A small self-supervised image encoder, trained from scratch.
Model: 32-pixel images, arch swin, norm layernorm, activation quick_gelu, widths [96, 192, 384].
Training: soap at rate 0.0025, 5100 steps.
Data: trained on fractals drawn by 1,000 iterated function systems, in grey, 295000 training examples, 4.4 epochs.
Rows from block 5 of a small self-supervised image encoder, named by matrix and row number. Rows with one number belong to one neuron. Each number is 200 + 30 x the weight over its row's rms, rounded and kept within 0 to 999. All counts start at 0.
Before each neuron's rows are labels from the 100 images, of 14848, where the neuron reaches its highest value: "top examples" is what is common among them. Only what is clearly more common there than usual is listed. The data: fractals drawn by 1,000 iterated function systems, in grey. In brackets: how many of the 100.
# fc1: MLP up (model.blocks.5.mlp.fc1.weight, 576x192), inputs 64-127
# fc2: MLP down (model.blocks.5.mlp.fc2.weight, 192x576, transposed), outputs 64-127

top examples: two maps (73); sparse (70)
fc1.202,192,206,275,241,179,220,214,201,169,165,222,210,214,221,165,191,193,178,141,232,186,242,199,201,214,221,216,171,168,195,174,205,149,210,216,206,152,164,221,210,261,196,189,171,207,239,224,192,169,195,201,205,189,168,272,156,210,188,242,248,234,186,172,176
fc2.202,210,197,159,165,216,192,175,224,228,250,145,178,225,208,222,203,194,219,262,181,187,172,189,186,189,180,218,235,250,197,211,155,270,172,215,206,214,215,213,210,157,217,211,246,237,178,212,215,232,221,189,175,203,226,177,278,214,203,196,182,222,252,243,197

top examples: dark on light (78)
fc1.31,162,224,244,245,199,214,187,230,206,196,209,237,210,249,232,174,219,179,223,236,203,193,193,193,132,176,140,215,225,216,237,231,182,171,222,207,214,172,249,208,177,247,202,219,214,222,199,237,219,148,217,193,134,161,246,252,246,198,173,185,212,218,212,189
fc2.31,213,224,165,193,242,153,191,134,207,227,212,150,184,225,213,209,196,246,172,205,198,188,240,151,247,194,181,184,180,189,183,177,182,233,190,194,164,185,245,189,227,189,246,177,215,175,245,202,194,205,222,223,184,245,175,170,226,227,215,239,194,201,211,183

top examples: dense (40)
fc1.313,199,168,171,197,196,149,245,189,209,218,133,199,226,175,244,220,198,234,193,213,235,205,201,173,146,209,201,169,198,251,251,221,190,171,193,208,186,232,209,194,181,232,193,169,216,240,188,193,198,157,210,193,167,198,205,212,263,172,209,154,155,178,233,177
fc2.313,203,207,218,232,198,209,160,220,167,163,210,208,243,191,213,181,159,207,177,214,198,200,223,241,204,216,184,193,196,180,172,196,170,173,185,119,228,194,154,197,229,156,203,173,199,162,173,224,194,232,178,217,192,213,217,147,184,254,198,185,244,175,194,238

top examples: dark on light (100); sparse (58)
fc1.350,199,213,212,179,201,174,183,173,188,166,185,200,169,227,213,164,222,186,173,227,167,173,203,177,224,173,158,190,189,192,188,239,207,198,185,197,235,218,213,214,237,232,170,217,174,142,148,203,212,213,174,235,174,142,220,233,180,242,229,234,203,180,249,216
fc2.350,148,147,183,202,164,186,194,166,190,218,185,190,198,209,168,194,166,194,231,154,182,223,203,179,229,207,233,227,181,226,213,145,151,167,200,130,156,181,166,165,142,162,186,137,193,210,216,173,200,181,191,203,232,193,162,171,211,166,174,162,184,265,172,165

top examples: dark on light (61)
fc1.128,145,205,195,269,220,229,219,146,182,148,235,202,263,215,263,210,158,178,132,230,234,242,219,169,191,131,239,162,209,201,194,241,218,178,210,197,213,164,184,213,208,212,184,199,177,175,211,211,226,163,191,193,158,163,211,247,205,245,187,230,171,199,171,202
fc2.128,195,197,226,215,166,263,245,199,188,190,220,180,242,208,191,164,259,194,142,180,204,223,196,217,262,219,148,231,169,162,192,213,168,243,183,192,207,187,225,206,212,201,181,181,231,201,190,251,203,207,187,197,175,186,263,206,205,251,163,175,286,172,226,218

top examples: sparse (91); two maps (79)
fc1.3,280,199,204,186,199,254,230,206,223,225,212,152,194,221,172,226,218,205,199,190,194,228,187,191,214,224,159,227,191,208,216,205,225,258,239,168,238,224,153,182,200,209,194,177,239,193,175,209,220,115,157,240,215,206,206,209,228,233,193,186,187,171,165,158
fc2.3,231,136,184,216,246,210,223,203,218,180,202,206,240,166,202,126,198,214,223,203,169,176,230,181,295,199,180,225,202,164,200,186,176,186,272,198,212,207,215,269,157,226,177,251,207,196,200,197,223,194,213,222,242,185,146,190,221,230,227,156,188,246,228,234

top examples: two maps (55); dense (34)
fc1.134,213,166,192,216,265,232,233,206,159,211,231,198,276,171,229,180,205,195,175,124,190,217,219,173,222,132,158,274,194,215,222,159,226,206,213,187,181,238,159,185,236,217,178,165,200,248,183,265,256,249,218,176,225,188,199,221,177,172,237,173,175,234,236,233
fc2.134,204,261,164,196,182,204,210,222,229,206,164,222,182,240,177,231,226,226,226,269,178,202,192,257,151,211,256,166,191,198,180,227,197,163,203,199,156,189,226,210,169,192,165,220,213,181,219,187,122,200,195,186,162,194,210,167,177,212,172,248,237,203,152,204

top examples: two maps (100); sparse (100); dark on light (100)
fc1.521,166,182,245,219,214,199,190,224,207,238,171,185,218,261,177,186,158,234,210,239,226,204,198,231,179,159,197,226,170,176,252,149,207,151,222,205,189,168,184,202,190,237,251,155,165,216,184,173,201,201,239,206,211,146,218,250,192,251,137,203,198,184,145,209
fc2.521,255,227,225,215,221,212,177,167,171,196,189,205,172,198,244,214,242,233,203,264,200,170,203,254,203,201,255,222,245,209,145,202,204,106,244,194,226,210,141,171,158,206,245,170,217,231,180,236,214,156,164,284,164,195,214,132,248,205,202,153,217,213,212,230

top examples: dark on light (68); sparse (54)
fc1.227,186,220,213,178,170,210,163,206,237,192,223,157,205,228,184,193,180,182,272,255,190,197,190,253,173,179,193,195,218,153,225,252,167,175,229,210,148,176,228,225,233,163,188,217,190,249,212,241,192,175,190,182,206,270,210,161,196,166,209,230,202,190,172,283
fc2.227,258,200,219,163,209,169,211,212,172,170,220,203,191,160,208,216,170,145,175,174,227,194,175,208,205,177,193,216,192,223,121,200,217,221,204,214,226,191,166,143,140,213,189,182,152,199,176,190,249,223,199,191,187,199,207,196,173,151,176,186,214,103,158,235

top examples: dense (71)
fc1.55,216,164,184,218,247,134,223,193,205,210,194,182,208,204,171,189,171,176,213,166,197,160,192,231,189,222,221,191,193,236,207,159,194,153,174,233,234,245,215,211,235,138,208,201,182,245,202,216,217,188,255,172,161,165,176,189,191,179,234,256,225,178,164,194
fc2.55,184,200,203,193,127,232,198,139,168,184,202,202,212,166,271,211,203,266,179,236,165,287,202,251,202,181,175,219,210,197,180,199,209,299,243,186,215,187,218,219,209,254,195,218,205,162,171,172,207,229,190,170,223,222,215,278,161,205,178,206,140,187,215,241

top examples: two maps (65); sparse (65)
fc1.409,231,175,184,213,174,200,230,212,184,213,225,166,217,186,199,232,175,249,209,185,230,247,212,201,177,170,202,161,195,240,226,184,221,209,247,169,185,171,229,235,172,199,189,201,241,218,189,202,150,177,248,181,185,167,240,162,192,260,195,175,229,257,193,231
fc2.409,173,205,217,209,209,201,217,222,212,182,208,144,182,200,221,227,189,151,218,193,199,218,194,161,176,229,226,246,186,163,164,216,226,226,248,246,233,198,172,231,163,200,224,229,182,192,239,209,232,197,176,205,247,206,171,270,219,153,209,195,213,153,216,190

top examples: two maps (99); sparse (99)
fc1.14,186,197,234,167,208,207,197,219,168,197,179,212,210,216,133,237,271,194,196,216,168,202,195,183,243,183,227,233,159,182,170,224,217,259,260,208,214,196,230,211,185,236,177,194,163,284,218,219,149,170,193,211,181,216,181,210,240,166,175,226,210,277,207,222
fc2.14,168,181,211,190,191,208,188,245,251,184,220,207,226,185,244,233,166,203,191,215,189,224,213,255,154,241,143,181,242,189,180,209,275,197,230,189,205,225,209,170,210,185,189,217,208,177,189,198,227,182,215,177,167,177,198,194,191,212,195,261,199,152,231,202

top examples: sparse (91); two maps (87)
fc1.515,262,238,222,257,178,220,205,235,169,217,174,211,195,254,189,124,220,252,221,253,207,180,184,214,189,174,190,253,183,274,199,194,221,227,179,227,163,193,204,226,233,288,204,153,212,194,210,201,199,198,218,172,194,151,149,226,224,165,187,202,224,215,175,196
fc2.515,168,214,208,190,196,209,225,197,224,175,170,185,188,135,199,197,235,126,214,160,188,137,208,218,201,243,202,232,200,195,188,193,193,148,210,159,199,215,199,226,151,167,144,186,198,227,215,174,183,129,233,185,197,187,197,174,173,200,199,174,222,178,214,221

top examples: two maps (73); sparse (72)
fc1.317,258,193,185,187,138,221,180,277,215,189,164,251,254,198,176,193,253,186,201,187,230,239,199,208,268,156,219,188,181,210,225,209,210,206,232,263,218,243,222,173,187,215,157,172,264,239,152,198,224,255,211,200,174,233,249,176,183,249,128,191,237,209,159,193
fc2.317,185,122,176,201,189,205,181,174,198,164,283,178,177,147,182,191,199,172,213,235,170,251,230,183,137,204,236,251,234,170,157,179,218,197,220,172,152,187,203,197,194,190,224,164,227,185,212,174,185,191,208,210,162,150,219,180,190,188,218,202,261,169,172,204

top examples: two maps (63); sparse (61)
fc1.242,217,240,182,204,241,257,183,143,152,181,177,230,216,191,176,198,237,229,199,183,181,220,225,201,194,172,134,177,172,228,215,124,256,191,221,205,156,208,224,202,202,199,207,209,170,260,209,227,149,207,215,176,192,161,215,177,199,206,165,194,240,179,210,252
fc2.242,171,197,157,188,164,138,194,212,195,215,244,167,184,134,241,184,195,212,224,122,232,220,236,169,197,215,234,164,203,169,174,192,196,144,202,169,249,171,190,212,215,192,211,215,180,193,129,240,231,192,176,204,176,236,204,228,192,196,203,229,234,203,158,153

top examples: two maps (100); sparse (100)
fc1.558,153,234,201,214,185,162,202,204,251,160,237,215,243,211,204,240,258,203,181,120,216,199,187,199,187,183,199,201,210,209,189,212,223,276,96,220,164,193,230,164,215,244,259,227,194,145,175,251,189,126,217,200,160,199,175,235,152,196,180,162,193,202,188,178
fc2.558,205,227,223,173,185,175,184,228,196,236,192,220,223,216,206,190,226,249,216,221,223,159,178,246,187,220,245,274,163,212,190,198,217,271,217,171,181,168,162,242,193,215,166,195,212,203,182,150,156,244,198,150,134,141,288,177,238,230,182,252,217,204,275,212

top examples: dark on light (84)
fc1.241,143,231,154,186,184,168,182,197,189,256,209,230,213,240,205,188,179,215,184,222,213,212,178,197,176,178,167,237,200,178,255,221,160,157,281,220,200,164,260,180,270,134,209,160,170,179,130,199,225,191,234,223,181,175,230,151,185,190,201,195,182,134,156,274
fc2.241,260,207,226,240,173,197,196,193,268,212,161,251,175,192,148,213,267,206,212,216,170,189,183,201,220,210,208,227,157,184,225,144,184,221,173,161,212,217,229,211,208,201,214,183,226,156,183,182,219,171,185,225,226,187,193,209,208,201,199,245,235,218,239,157

top examples: two maps (80); sparse (72)
fc1.232,207,180,183,191,179,144,190,155,216,200,211,255,200,229,250,211,211,195,254,204,190,156,247,184,184,208,205,184,264,243,205,209,209,193,219,226,141,173,199,205,159,255,186,244,203,164,194,214,193,211,250,254,224,226,166,155,170,173,229,228,203,176,131,174
fc2.232,186,250,252,210,251,197,226,184,147,227,228,168,165,178,192,201,160,219,190,187,199,165,206,221,258,189,226,227,179,189,156,209,196,165,230,146,223,184,190,153,234,198,233,173,249,224,197,187,137,163,150,209,155,226,200,209,213,195,183,224,175,225,244,247